config.yaml
model: "class-conditioned image flow-matching model"
logit_normal_time: true
head_dim: 64
qk_norm: false
layers: 12
width: 160
positions: "relative_bias"
optimizer: "soap"
precondition_frequency: 50
max_precond_dim: 1536
adamw_lr_other_params: 0.0015
cautious_weight_decay: true
Rows from block 5, named by matrix and row number. Rows with one number belong to one neuron. Each number is 500 + 40 x the weight over its row's rms, rounded and kept within 0 to 999. All counts start at 0. Numbers have three digits each. After the name is the row's rms in percent of the matrix's.
# fc1: MLP up (model.blocks.5.mlp.fc1.weight, 640x160), inputs 0-79
# fc2: MLP down (model.blocks.5.mlp.fc2.weight, 160x640, transposed), outputs 0-79
fc1.237 091:537467518495557536488462481513496460525501506492518543554520563573510540544517533480448448531487582495575546521528545545454518526525533506549514475564471567481516506535504543509501542472487568476477489483464451493530495510473497486534472457
fc2.237 082:492478499523520532550471615505582508484501502479496468476433489521470477564439497497504619467427534467530532505505458468541425451472475558521518512500541513493569508469492517518543471528504491542548407474483505517534478494490539484479541515
fc1.238 120:460516553425517533516517483454556479495508498466477470474485477538556451536434425486553480560456478480489534505590515503486565466450472540512549492482486480424469591460492483508574490431487558438483505542519491477508467527539559552534488583
fc2.238 123:476464519436528525490476520471487562552451542511589514524535567491519495495510468505437520461493514624484527459486426492525503445503498492455454411468511511566516556544533501518520518496540481512447480475579594576506492535478520487491504469
fc1.239 114:503456497371458453519541527498481464563457485519483538492495527523550531393449492522526411507502537541518501445519579513546518497446489467600461565467462438530423444534548494491457478523473472533489528474449396490453468492522529474486463502
fc2.239 111:469481510377511498504492490575535432473452509504344503525506468504489530501503525495472494572503485465482475527478449506548530536512549517495481438431466511497506563496467443506424514488453544540465556576465483488447473540530458464528548530
fc1.240 096:529508461442505468511498483473498455533461509446443556490500538494504516559469487508457550451480486530480472473567409462459547464514463466564474487439475524417473514487518526495472457485469577517489510530449547573494422582445501523505474495
fc2.240 102:474515473581507565535456497495488475512557503523600547516504479529476499462484487536517577518499539513507542433506570504488528504515533447501516521441484496476479596447503507506454461433533403612492478524486455500443529446561460459536588507
fc1.241 109:481431471480511545510522509460478487498480463469470561500510525503512479550514534489481516508493508472462539469524531502470484433479465545393428522462499575474489495506433516469511503510398559434532438502487525457532466539549515543532468492
fc2.241 101:559403471544556535477465524524516473463500563468477513480466580542536444529504504458486556438492486541420508499446530478423557542446535493530514502390518463513494444509565482547568564491496520578455446448471517449502482464467499491555464540
fc1.242 100:495505504501524585493454405476442475511521548533495486497539471497601540485494489508505485497487570510470491485516502457491502466503468542462459499482505491443515562468566452543567532461512491494434542460498534539526533556380472481526471500
fc2.242 109:536466513533513445560499426513500551408469533509492509495492512492431489505470404485482492526513516499486489470529487479543502473493437474502552405463479533491479513500462532598546505523477462505560525450505477416426504505429538478532437502
fc1.243 091:532468604533505505456401498513445537509506454506523490472418450507491438479498506530529491596530492490493510473436523454484492427473498446511564510539611429472471479414495518537410548445501494589501557481502534485469473502466498552520523504
fc2.243 098:503536568446524480528503511551535530517419523497538453532556592463519428533505569466540420471538538516493457429514547502464462530457529472572493518540464520524488543542509456445594520475500585421525484492574536499578529528536538472513540448
fc1.244 095:498559506471506475437460527574564462478488448461487521521458587483495505546465512498468507522499432455511500487403507590530520541487466426448487506517480521525408419477488548387457462466476468450552443476532503599550484532501477573483460528
fc2.244 106:476483477509489471456639533457497544472535515465457528501462568470531500465503544495461451527479470479497498544442506550543527546556513499491441484503533543427474491468510482436470506498433487485513514476412564547446509485524430514520504511
fc1.245 106:480463553533471532548540479487526469554503521503531501532479463461552503519466446506514515509509401387540504451548590480494358467486474555438438490560497512522479493524495533536486434463497422462585500495512556428534461559481532548474535502
fc2.245 118:495489404512411474517456541452499469526499500527532479513511484480506410535460478547485550480570536493524514460484491469567485492479499525498463463412471410472548470502521528539538432484519530491547463539461537429508482524513564505476546540
fc1.246 114:484461450564500547483520540513504488505460545479519506466478468450460462411508559516514508497498502476493493522492527500474511513563465411529514454522501497476538543551450523538586557435521515457420449568488455507520525501422502463519471566
fc2.246 115:500464525508487498578569525477489577529441414476548516540391477505498516499509555465453535471501562460482532464489487537490400563446465470477479537519584496549480491496522506620513509453485493631519515419484580434510517462505537488519527517
fc1.247 082:519479415486473484484537506443522437462478481553562566500505506494487426456433543505455484579464484520502463534479505635459529516515491525438519481484463503518504551546571491462501508518576496363536542534451444541446519483547458481451513502
fc2.247 077:527513533529518471600472578567558484519405490506486455467504429491502545446574508502573464482486491531545487465500476619492539486445404469405543535565492506546496510547522523514567473483508463579523520426530479483505507456531451444471556496
fc1.248 098:506545516491501482496556535499573456476513559504474455517509498519528478489577438473493506495548497568492499573496490477498530521485518523512586513490503444473515498512558528484472372552507514551501540506552506471574526511459518482470511479
fc2.248 089:472523529457539542522504523496444448513507425582424461445488501528518490582578418555456473459451485530524458478488529521527513514517509579476470538390499463473489486475490500540530447473539532471486462507493494531401505495576476471500518494
fc1.249 092:455582511534525542552420443504530436501553520470498563523494496448523514644433527526488558510525533506599487475486500512485562496494518480497571508517509508411413522525459507501544478526487496488481439539545521472434534525512553544504521482
fc2.249 114:536456425526517509556479552522508461501556504460442514506497498486524467508463459528452545466437471537465522463434525541453528506516539466508500424401522455452525494369478478483546536460408462555497469502464540507565520504468512516503441495
fc1.250 093:514474529485458474431494507543486457502512500475476490523488563531481550416470484527524444557452514423549505488486500458487490511491413492490522506434478545552510491434519536510550507579513473535510508510485548553512469480471577394545462490
fc2.250 100:486470451518570470549540466425473596537484504482514483493512484498485496534509530542562468407488454547497463541421576529454478441530527579448470478417555541435493527479421440458401516443524515545547507590467536629477523498564518520501520473
fc1.251 115:526537484544456473545489449478518497441432461516520536473496542448515460486500476507483472543496558485475531513522473474419542589522473602513476492522543491539545518493472482508475552535603522480499453473476416497482459366446484474490470479
fc2.251 101:504449482484552509578584495458343542484508548476484477458513497530439532563481449479482475449444521506513444405490498471526507534500480496510472498513530401501524470554475515443448491478495490489480508450462499564513511502562487452536506553
fc1.252 116:529501513565471528494483487411559481536567488480503530496454486518503637508522462487490535527424495507458480498525476534464520509504493538525524471566475641512488451451435514551473461419525443521463489522467511560495450499566509506500546464
fc2.252 105:533410517456542460535484505509392532489489534439525497529504505487504635489524458497490605470481560511452533533553465476464469436487436537475468460610495551493477519457504517469478496534510557475489501478550506500459449540547529497481529424
fc1.253 113:502495385533521586516441475436454507511556538481489448469501461523440519551547515464454569515492593563503538547528496513537438511504487534514493528526505568500460491516512528499486498488509495512524568482492527558450493460483521442507584529
fc2.253 106:485496503469523491455500457494470539485528509489438530517463544546488510560458444521464492488536595500473519586473468524438476490442487479464478450456523457473522556497502506544461516485485505520537470470465467454448522464555575474494421514
fc1.254 108:490550506467589488563503474487504533536504461487547439473465492538582495477500499441543533447543476481474514543480507487518560526513473505454508490494480511510442538474494534539462515570484469503476548526529525480511546522509534523562547583
fc2.254 102:495549390419453478535518540497461575511503509476508495510480498489451499466515459511509472551518509552499489441533462533436446473476526520494489431470449570465504495537526382504506543538498505499544483470478515515539528485512495454478457489
fc1.255 109:509518538584486488465472479486466459515500508509607495452467508492510457441536584482478523513506513520492568559470503538476517635479492451537513477431518610483524510481477432553605491497468469468467521511498543511494498496449528573472495507
fc2.255 102:579480525509520528463508417496483591477538524469491472531462510518512519500460562512435519454592556511472508500478523481519472520442494452489435577378526541460470473517535469586499512473516524597535496477467500493446496476587423497476450504
fc1.256 044:514484500539467523465469457495474393542535557478532500475477516530487448474516456491514453496547475555475518394524545525523501523507468476478567495456504498402523425442479524517532508514504561437438501519534466505567482542522463514455497478
fc2.256 040:488444487528467484468443489514476427515452496451595494534462479515456512518533469485520468546522558550433543486476467515489505494527497533468426494386543500530576507485438520490501418517490580495542504450423531533483525507436460540498504479
fc1.257 102:519490565585494511456528460459475505527547509468611503482481499528466482555535509510411522540519489545602481455479437469567457513515503540617474456451528553487527497510525499571507451490526405447434515422500484493472467495550504594497525467
fc2.257 085:548431479544502474570500458518489482508502524493491450479400528455474425528509466493468606442499498450593496491523518511565518449489556412501503476405502536475524480523540493505508540484557427516544473583546481467580452444442496405482548509
fc1.258 115:426543553495538532501480504521467415462485493504409528519463503495491500506440474487514485539567461550504481518515406497512507549548503579580506510558462494447480540486540454500533495445547497446492502439492569482512527421477450485539504528
fc2.258 108:519505515445500426504525416477503341474481494497474506516492486549492488586532492450489462570452492440522532510468565488582569593442461552416448529449521439520454475495506431490480527513516530468476547587458508607511466542510592524484498526
fc1.259 109:498487474487491589516556485441493493499504520500474511463427484508524466446483504504462545485506549577517542526475558480475567510513497459500544500472521440483527515518543460470529499512516550497454476520526471527540490428544537521428471498
fc2.259 101:459366482561449508423515499536509517412478486488443479486425510517476482465539490493442487481490527519487484474563495494475564509491504517461469560526510517555517430545438536521435552520568485526489490461489541590499526499577528483480561582
fc1.260 104:519522467543441430516498487523497458394529532552441514540434587530488580428497459548486490483511470506460476491436432492554514487547478416506514546500532575548478549447590518529503587451546453484549525552494516416455488469498483509489550506
fc2.260 099:487529493498435497433539430539529545476547510522436472509449531532513453397536510475527400519534478488503521557512485545503519500497507520497510527462538573521464436527476418596439516498532474491405494474497468632499517467454505489461517505
fc1.261 041:415456459471478539479403499464513469550521528452484617553518491508530572540518481536530507532530476532458442506501494468425472499494449532524518519537497508449543448465472486550457442399514568488477532502566499526502541552486529471501591470
fc2.261 031:480504480522568507440574560436509402511491442525492449507459474549483502469554481529494476424489481502518396526426480465513483486515464492480484619539469511525459515496460520494335446525493492482508492457511502434512466552554479501500483522
fc1.262 053:433470541519479605544406516494551451515566525479459475543570539449497496432473449522529523486523477532468463545530458507477557515514503553471462433537419525452536452485486555474533457554539474402456492449502558496512477503476535519531469512
fc2.262 052:510528544486477506479582566495459496531560498471561517515512496530458458512501448520462485514485563440451534474540535587480524458503486555597443467477545526563558458496519490491467409467471561469549486509530536472520582450510523604491538442
fc1.263 095:545523471528535500480577489501502491427543528477491525498478567596523482554482484499502460478473529495557476525523463515512483490507513542555530583586443461545473479515547474514531531504588446519408469481528556492538448469500446496492504444
fc2.263 090:494491439461561479485497457504517513468483512491486510476457502493483482527478493474550448499520501469495499557503508485444514536456475512495505603550601437521498486431497518488425546471478553479466484595531473522502494517548403530511470489
fc1.264 129:487479519520395484464389511500483473517478504479500523513531474498509553511524418540478472533469493442537478493489540482516511499552449530466428442451495551544520517555515537568520435486515480447511504516501529436511488468523475486542527524
fc2.264 123:455447476486512518537432472479421443459457447488511512489506554474453470552504488506530466418496509533510488447521525541411549406452506468502487490467522486513522494508589519484443444521524493474535493537456466447455523501489593480557499563
fc1.265 128:508524498564550402559510436541536512467539537483585536483501481546570513534557532466558556497528493535396416444475528498490521519520482464395490454561520553515503453478466425540461486484496484520485459529537391461467490463488573569520473560
fc2.265 138:522485477497498481528576527466514562499529477535492504511497483510478481461487492519515479515470469526517496518389565485574494511523485521449508590476483566522488441534504482521470497491433502522520446483439459429473524446505456495490405481
fc1.266 121:517499496504530518537437467493420510466423527536537509528459484476455480506473486486468449520507533471485513503431502574481517508441491488558469513529570513496491487555535487444518481510522538499492467469458426588486410495502504522506498534
fc2.266 116:444480474477511461474525482511543542524407512492540457544546522472525481508508497495529510494454530540455536506573520485493483518487544423550529567579476551470495451434459453418524535493467546507479487532471500552638427489496449490455527467
fc1.267 099:507466450553555600490457458515546511485475506552595519461511488477499540524446487432510542488479444508470501560478467436465484523509436517481493464564531541526521540507460538481501563415516498490540565468506450556487442496565415484407514525
fc2.267 108:524539459485438464472536462556510463531499494476567490541510531484508519497454509502509563488492477503461448506541432513502470573480487466472483498514462519524495584510455461444502477491525518469513531426528513468512471520480449515464515370
fc1.268 124:507483421487584478501513508498480493465405603499484494515445483484522598449487505502489512467508540517428477515408480434476450490513506505491501496512498483472510535460473500526554508469601522505483518550490443502477504514423502567509570455
fc2.268 107:568534542451440502544459549532572490534471481480453509530413558494437486479494501490486517459490485457497533455429451486512433501467454515539502529414566602513484501446494479538506510455445476539485475426403462494438503459538536514537481441
fc1.269 098:517562527449504531491473506549482421497507526536348461558474533479476466470542506518496491527546566599520433531468509507510490552511495498494523518532417475540528449494512473474538432525510518565566437479492582482525512512471550502532525516
fc2.269 091:500521480516490567475497468444436428434533520510418531480535434499479516469512463530459458459464469506447485474498497493532500465494503596472496439556475426469519539541525479481522485522490489437532444434447511556429485473483532535470436504
fc1.270 092:511452488562479509535533524546497517446459626568547528444465566520508527562506495493460505489455508533539495579494449497493456465545441505512481505523515535539532520481534494537551463516584521523482459473524447411556484505458479482449533465
fc2.270 099:438508507532512492520492561532574510550543484550486441464490542513501484512452520502479554458551444455519522562399481508472491557525499429490529539431489443594481491553534463501430544539427514459468522517503458507537489480517514483522543501
fc1.271 135:465499509488430513509523417560494430531556513497529512537491458526418471502518471527486514529479522470489514492474507499405455391629483577456538428531517501388487466459460450439446476496437539557533514529461450478509550531504457441613495556
fc2.271 145:459451499508490496516492475588493562422496517547518488504522537512514451543526465529578466529540464540563506498575483497521512577485496561516476468494431435513498413440497558509477504445563486570443530494496466462497510494495445530539482493
fc1.272 102:521504486500460488425520513497483534513673496507515507476494514504491518496528519506454541476475455489509479500497515496508521501464436471439534575534502523474449483479511555535542500483482472422498528536436520460438584482519561433504499427
fc2.272 103:450512548496569525594498485482400510516460480483532501473568505550503535555510503410487425507511448571547441553519513523471515542489522491494512475581527569513501504478500506584544454511527530496529539469484534430506416573448447501409524441
fc1.273 083:511470534434507519512545507470504492495580542487474444482525544501539537490454494493505608486475512507474516480526539488479537464573526455453436557467516558497537440471484505504530506427506516425466411538562406463527493527496455506471402483
fc2.273 090:456377507545488450455482443453570535483509489528560514553528595489493606478509480529481465427555516517445505486479524487475484474549514567518512481486555541525505439581483547503410523453548426457475443499529530503425541485507480559504413514
fc1.274 102:524464618503529424470470478479461518485555503498537460460486595502490494445538461497512530481504432561487425473449497569505448452473482499561480481495474458537446491540449515515539464438563488455510532539506505513513477466546533533502523462
fc2.274 109:520501553467435524509493472501461483481569492486526470512509448467481532535504564437455534579518484517454544404532498499403402516530464484477470502484510507581471584580530518582449526510452515528516513534448520459372495450540519477568485520
fc1.275 106:489501541446491458606379476543505435546557513488475498492512511416495466425556546555485605490527505513474512512490599513453497556535500477565522565462465535455371526489459489450485473510530483466448524503532504515512526466491501497445420551
fc2.275 106:541504516532559511442551412467469510452539552469516486437512576497485452527516440529442506475489486508400498439461544528418504521433473519505497458490492441504485556489456561497604564504404540494520496478490531556481424478511500556509472520
fc1.276 094:580471382438515494522522434475545500569515473501542484523548568551489496463563499528501450558504519521439461507483540471568510497464492468514457499565443511477462549552561472459550490511523392491552596461512448506520557498434515513462408489
fc2.276 103:591543466552434480447532462475419543554536493535448473547563480507464550463531493535518461465459525509523485453514461522476550463549471517501464464498529501409469552423504526449402449521470547455546445521530496462518479518576532499501507491
fc1.277 101:517459494474486457473435493394474508480526495539545477555429541537552523474479548479485520500497481466592512487447535589561454506525410572525529441512474553468541419463506514493484509572468495499577549469435460559503430464491480551482619488
fc2.277 101:514483486449554484477527520512493458565367473498481489495517495506558513523496508468590509453504502511541411502478509554457509487521539560514472445503507457453515455581529541434461500573546450492530519581405496556491504499454529569497600448
fc1.278 092:525573408420483438541481559495496458493517516478506492511524565510523548469472448526504405518497488494463546474488516441515564514429486410534399493478496426466525526479511485499443485518475502504502586528490470499509472490532491504541400507
fc2.278 084:555631471501472583475514669588481549484509486540499459540546556514447456514493475480458449393495555472571510562557489444481570487498540395481467501469517524542481543492519523467485466535481523530468505520526499468493471473565532531524495520
fc1.279 133:496463462466528504476502481498496507466552496509510507518525485466553548518480460507556533572460535453471509515478435517512507521465476570424507558507484516502510492588517512448508549531441479510495480493495572518531493428494507515608535483
fc2.279 123:546471519540542513473437480505526495503511516517475445488583569483508497463462482450502517441546484498541498589491559510495540484546442515512485525476545514441511502469500517361532476493465489549510483457434498511489481521482544498507457530
fc1.280 125:497586475470462479459424523485528536478567492515457599506497496498539518517497470523488476477479493458492500507361528514504484465511457523506518508518483444493534506430466486539494487504406441468560506526433565525528503480473482549476564496
fc2.280 123:457473463485545471526580511467544621443522493489520496538590497497487476494486458530550507508501514534486517519568566525410487522547528540533508545550571548513505479481464498444525511488484495547488489554522489582522451509528499482456622477
fc1.281 086:531521425569546575589562484493399501499523525536561520483539533517486445501566453504459544482526517505514383472523581507522520488479536513508465443454530440509553505485513533512483515488528536510520456420543509464513502541493465489483510519
fc2.281 087:521448510513507463395417468548574527557523496555536504537499481453490463470547489439471510489516465519459502486508466515497474451492528497532497453400482513492484475536518526448506498487519516451484510557591428486495479553507519515530515442
fc1.282 109:527510463497494616526446507378521479512485513507521504517438401476457551527475508467511481519518482488504504545528471526447447496471483523548491500525508585483480475548437508461442508468492558529481497523508518568511497527549454504497632500
fc2.282 115:523532492504489492414532464515517446513583501502510474541487500506517463468427495530479523526513587488515506657508487495485480454498436530495509511492500470458495486501501477450515520510505510514468509459431492522478509525487499523476445466
fc1.283 104:520488422476489416513505550502474458520544491507493473504439519493543489602536478516495458580565462542541467456453520522502594487597493510527504525554543480501454466536500475540504445527443488457453652501571506499554512521479441499500473488
fc2.283 112:487500549422531583524468420544503472519509499538479506554469504500472505479512524491511437524543524499478479450509481496565525557598478584454529566458464507512494483473544512503412480537477491507558520560525436496464387532481488455517504596
fc1.284 094:489497520448558535465551478433544487455509410485454489453493592450492491479630518512570541524507439523536530608549500512508551608482522505524521509413518455564477498466428472512462486497446550531508504402534493530496500572533419518512464510
fc2.284 107:477457526509406522493456517504516510491575468440459591466481510497469502547481477539496449480568509592545487524532461555594534568521521540468540465487543544489537522545523542469594449541488537476523476555481508512453528502532422489475443538
fc1.285 055:450551457509564478508503504522501420476485538526544499454524428498486494559443484523591450568469415420499480470512532507538518469424455483489539484557555617518463436460519437557565484510562523521445485509534455474445520484506449543572518480
fc2.285 064:500503485497470476484559496488466497557545501475550514504509483483512516432486506482454516486564508504506454462511451456546421501557429453484513506502508557450525409484469527562490486545493462481476606486533505552503508478551587559483506572
fc1.286 098:497536469476559500548521502506456496524435516421558465461478547537505538508437568506517515555517531524471546516524470509466465465477531506489500538585473553559511352484468486544481621570428564551526473494561524499487533503488454498493465512
fc2.286 078:574555464478451480469463534490479538463591492483573551473479481479513524487491500517453494392514578509411508481571568545554475462518564502523516544505591486520521436495499437486455522475585496443545489456531552512550521481524476568469448576
fc1.287 111:519511486466473516532516490501419473577541592481589485488461511491517553508412587513483524566546481453462547522512530526490503493511495533481540524562476598515463494532543586547522530460476448491477506479510535499454504511472548579503522511
fc2.287 120:577477509494465484404508521501583499498501456494451473545494494545492433489469467534445515459603520490505514483503524466458499514476494504472513523470543553414527498547446499604471551507509468540470463455508507574451515451469571519483401575
fc1.288 128:505461507591456515507515472483519459493524507533441487547444551497453443494536519523541506498469462414533471483516494527499419480563499514454547522585507466533483510466419606454494479594532497493473498463584558529498473474458512521529571496
fc2.288 115:517533551459546509494540446515493513518513491469457504460444500485502487520507488516448435550584532525555468497529531504472453467518492580491507472576420507462507548488489513433453463540521476459461541506477515485450502506504433469455470565
fc1.289 091:568500522484444573551506430514526417461466483450494445508518476458459512540456525473384496558533470456526514532494522465492502509461528446515479475485490494475525526524543493425496492523504504466494492549524450523494394516501552493508546552
fc2.289 091:532408450472637467437453492461440480507510498486509539497507509493554545497499452494486421543476451519534475494520497549507496432579514501491514465494444465490496483482506489549526494573541475462480503461398484401513486554546524484424536506
fc1.290 092:531469430534495537519493451491471476452477447552576516464509460445453393516547481470507467526484500568563506456498489544519502518495546507567509556588458434586558493465460436501576522503478439524507540513519498495474495537489526550485613481
fc2.290 099:460543428472514512493564439518485495470504522499483495482491494489489380520524471519498495521489540530520570516476469477468527543524510546501479586551644484533489457564469510488453425481499483450461525509542483432451492537590501514481478502
fc1.291 094:530488524505586528460475494464547513455488504603408491498453463486422522498576487491381426406495513560565566474531605531511515501474499512523426481454487490467502517471443501507539453490520434496478551448474578465442428516493530568517509518
fc2.291 083:513423520523441482461507467573418460506559501436459492535540522528485509471555427537472494614483467461451546512501500463473585481504510568527567446432458558454542547548553480533465512463493413477517500544436517473541508448485455444517493541
fc1.292 102:508458473458465434497504475474484524564467491497542525511510591509480503454527497578556497580587513492467492452526482488433523509500454484488454495535485473477540571449516490510485531386525501481480488482522461490481519491433480478577457600
fc2.292 103:509502520500469468505495458473464498491512467526479490499441519430466513537489438480589491449480456367491538510551508501465531489502483504528487465447515454560478525518521501566542446508505568536472475438480485530533475578570532461584509517
fc1.293 081:496488503515483507561534485483607451454516505439595491502488448470508484397486507483508477592514507520529450460485557470496451464520399538455556549472538481509488465543569484515537533529479432465539576534507452550481577543529497555485528499
fc2.293 088:527499616508508541509474470445541512526348501493473489521464497502401508508581455526512477451508507448567410427510487521468477507554552551460519510483517571543515423509487583533472508510494507503523504560499489464497516499512519410562573529
fc1.294 107:528494542406552556509431537489499453481468446518380461515485547493454485476559498526567460436450561519492588545587520518466575478496488492502525516529533528511455468504452473544498470477498588480522448520541471525450443478462479429403478455
fc2.294 111:531419452498494495520511493571447525508424472473445507483481519502491541568505471505414450471439535523467484475561524470445527463508456565505490468506482497487529427498484497480506490509575447485462534535497529408565509492538440497588564494
fc1.295 097:480527464585521375498452484516439455489466492515492508474497512520516499528492487501471571519488536523466501501465419440467536511503494557514512502485515424510525536474523453540570508542522485524524523464362546465496443436577492548466485499
fc2.295 094:545426540526502456444521429515525454525533524446491500497469525516527515455502563488441478520454559471548533505449493572478510470524474440435540513549490462526499486541490494520463558495549575430465488500531516501526450430527468471495532464
fc1.296 101:479486451496409535509522482510582501510444528452503461500495485538553545447494498560467542457410474575489424514553502533485488468524519472479450504578511440490493541483450461544513495509438486480433486473562545464494521561452487500484530509
fc2.296 102:486452519532551518502477481457459545494432443509493557537443451468479496509476460499534500525533492418522515517580577488513446450455515508493505533511449454477532523514472527596444546477516529515463518519466519572474441469637518456526486468
fc1.297 103:531573333495504590478393449501461449477514488534584494506492517523540437470484513447445494553501463488439554466499543459494531545424493497425444466512521467434500504543456467518472500485526505459503595452514487550520484512535510480492496522
fc2.297 113:558549486471566497410517540496495532518504466488430468549560493507522517466453457500450475368471502501532495587522508508436479506521476443500429552499465529582464529502466466420486551490442498557554534510492421532468487581492514548495477483
fc1.298 089:497462452467497509458472519457417487497522500529501513486486474471474467537474515529457497518550456528498552435410491515500473511501518584516477540553585446515542449467526542501492531536501467556455543527506500489427477462492447534470620507
fc2.298 092:493443475487489515561478541502500544531506582497571490555484525518532539522561523573549510437557547486605547531413538503526485544478548541521541516503471519493486566535484509461551466501479573508460506492587475480441474452522505550516476501
fc1.299 104:510508380497505557524509504456552489546501453494497543502513453528542536505516478509494515508487526500457515461561524454512504507489481558509497496581601534439552545551418501480440472522522467532477416483480486606462486474411496490501525514
fc2.299 108:524503555499480498517664563521497514519509520508453493472482477559477495494532464489501517447515536524510498473443454464552576540506460516522459468539568447509487433417544535560421487492494569498496511401506386627532490508511426432468502488
fc1.300 088:471427504503465499464616508506468520424495455509464528465467551519533460530525480515478455481527471565454433541428530546573437470595498491506480563485445453502485515535480553511455506446501627484505474525513478551503480488537443445518457447
fc2.300 103:420454460592511521518470465520520527560533540515488455522459458542490467453485519469503557511518464484550490513458501484450481509486494521465543500562625512478493529528472484475527464500450555484495452502476524497507516540467539524497459555
fc1.301 094:478517543528396507474496515563504489506535365502463438584448589439515536506500477502488503526495463555446506544512525504483512489556458468512463444548552507510519544471497571534524531475511536523462520452523470483441458508503523463547462371
fc2.301 102:445492496552580459470427553460484466494450515472446450514454514474490535490504493495536468464541520462498475500514491497486550526491497498462468508464478486468458471523510556477521529487488479453483503552492453531502471487450518497520477524
fc1.302 086:513506540398575543547568548482450528482550500472542526438572526530525472504549543494500499493517601480450544445564569487441503535515510551483530531475537604512469519457463508499454480553503498516492555487505424549500522542453501561479519452
fc2.302 081:549411554529367457471469554436525553504486516546595488481473503467493536534528515563524505485464588480493488489555497477515414504479531548513474521451508593564531554547440518488501547486465654466470523468503445421525533469537482519510533487
fc1.303 094:510482419509498395515515560484477514487529510486497471471481454473524525476522479517526498478504525521385465520477456473525568571544486450562528475488589524490555447499481460506474471578448572555556521494498417532516526526434489439491526526
fc2.303 095:523501429498520517516487542406499498515445491528509514498521550517532585495544473496436492490524477499519544491443520518479486553518493476516395522495426573509495526487435497575437497495410512440493479402433412492473537512540528546470545493
fc1.304 098:530465483454498477503488549539487551509525517541547469501462524482512518494480458514490486575464463548497543527499510500611479549453554464525550485536457478481551539479567458485480475500498411393464545415628516487487480536518532514503521501
fc2.304 077:419462547495528548519490550416498641542454516563505555518497533490505599496536486475510514468547525525521492532543514484472419518482551498548475472508534436511508535498498525518547475505474485562468484545590539572519461453420524486541552455
fc1.305 105:502471444480502600509453422507544488567557486493503459496471480514550488460519492501537433518505458493519541501561577427571479494518494497545559506545565469473536560512461488475461511552522438494531489466550475541499465462454466547507488525
fc2.305 102:548508528454434493469564466442483578475495510510440515443460501490497477524502482508560466447580546459525516510508489470502468476504455558542473518595458534432507595489511502464422522529471482428459468506519462498539522536519502534504507472
fc1.306 095:513456483506497418519492488524460448534516527571565523424365471485568479529528452525521502531548528477463434398527526490569496556508477531395490474476508542525506481476495500521504534466499474519405456514575511516467527500424579557436483535
fc2.306 095:547532515471509476487479517501450363568500479476421459478490464514482504423488553499494453421408481526472479453540502525556460449491506512486486495479437467456528513506528487478500443491457480522476504427487510468504484504431444511508495521
fc1.307 101:454450539513467443499551491497531496500509463503477604487507466453425548537530530489549513521494469539502509443538445398485493515489467441531517485511434523523558489386542510509516450531544486541498479547546544443550599475564514515496476496
fc2.307 103:482437484502501515550525541590437494470507507512443494503513429503551479515430500514548518519531477509512507553504503452525517486472571554579472647462488506392516483544499428480506506538596497475457606450465524565562437532564507483496467479
fc1.308 107:479513530502518458551510475540480507475431597507529530475459514459452490512599418516535484524530513443515441533508526494450509519522499511522468516580471511518481557466462528442516449427572542487529470518518424423493457477495493503514460618
fc2.308 115:431466417497340493535536538542501477458577421519518469496442550456508480535428491465467497522541518450464495501509511509482503531479477560520502488443449487522509512541516448573521507467465429512493543516508482419519511480463543480490547564
fc1.309 086:509504563496494474468427576532501496484465531513375544488485493526549556504527446497427571492500518488448439503475449528543532562520524560499449527539497495515482465489542481478461409502560559483514500587528462586542477523459517490523480547
fc2.309 086:569470470521526419512543559455454512532500498569471539538454531514522585514509535541546541498506538574472522562439473509499501513550549492529512486545429508508505417540571535565517521486486473510543536411506478461475523537454445526449525490
fc1.310 095:537436503522491532444501451562532499507499501564508547521499543485487534520472480448500545483508583529468480527515520467492465484508480461478534526509414477539521514446443500523494509501415527490432460509545457414512463516472537467469512506
fc2.310 092:410575464522532456572464463466478474565476493503471541475538508475519524529558423589404519523529525500407530500535449460515531518528495432491436512552499538559511470498484560516491546523536463444449540488530559537441440497476522515439566482
fc1.311 098:504499471476472481453492540507487485525549524428477510484498444513482585528526459516457497482528463511491476497531545490550462474508435530449495496458466475449456564457489495513487507429496450431483505525454520515479476456520493460523478548
fc2.311 096:502441492575557581468451513485502461513492518530500550501437503561389469445497486528424488421522478513563448455418495507440490522446539536528468400486463537458450539497508535559524506565577481567518468563488549557513500521425555488521477493
fc1.312 137:468493480481521513522579506536464474422476591496405468504437483498564586498472459570510514521506562503458475514474536463530554416500484493402506519549467456499491522497537573491583495522523465489483500453509470505474475488537566546515465403
fc2.312 121:514451532526455484480432583520545474528479464478550523500516487490494379598499491484557457440495529524493505494567521504565585430536438506490504468462502569509484486488482560400521523512462536516484483501464440473473514507503516550543483444
fc1.313 118:502522479488482485451525504500518496469431557479482542474471476455465524464486579515506501505481475463454499525541458527485455500524481449551574473482495508512543515488568431539548528481528480505533479506485499467446447444441567577483471462
fc2.313 102:546476506446479466544561471550422535425484467514441474535470555523496461532490447519508483487480522522511554507430531504492453545444463495493460566420517517505514477475507486582557538550488575603465516389440511442467526492525541561461571499
fc1.314 110:518461514433469503482548459511490502555508511486516537513502560583521500466501490503523376521514389466473539494506413520539511484508469474471533495495499422422493528516524526497567546528575560510541507461489547501514496492548447571500533461
fc2.314 099:502560440532534502504502522544455535568463492511452491525572441473504461432509508520506452439499478508608459506567525466516550503470435428500479505527499449545512575521489537418406523522471492497546498550450473485466521519457505534497513508
fc1.315 092:493519537519506479481488509489566522555532543519408467457548488455483489474452416545529480438547471495545463504503521518493558458513486498587532468473483365438477437494467541582530405577531461489487511518513515378498470522501542503418472543
fc2.315 099:416596493533564536512539462488453470481474445453464531487547508563499519474454426504451439516491482547472503541487552480480502465431467495457506523484504435454477490494535574565497542522446495556532464494462563476494478473506526439469407437
fc1.316 101:510472429445440503522468509476541491436439480506422481489511465525470528571526489499505462583460500503512509476505427493559531383509477505453437536473486460506499551550540543406430501539517539536552512497486459468471527500497482487506501523
fc2.316 097:535457522479495517556491582526514536534456528475448488507485476471496457507491475493402557353432454524565529493442491484526518410487508559495480527434488497534534503540488545477395517488499430427433499541518481483497508493446500471499562500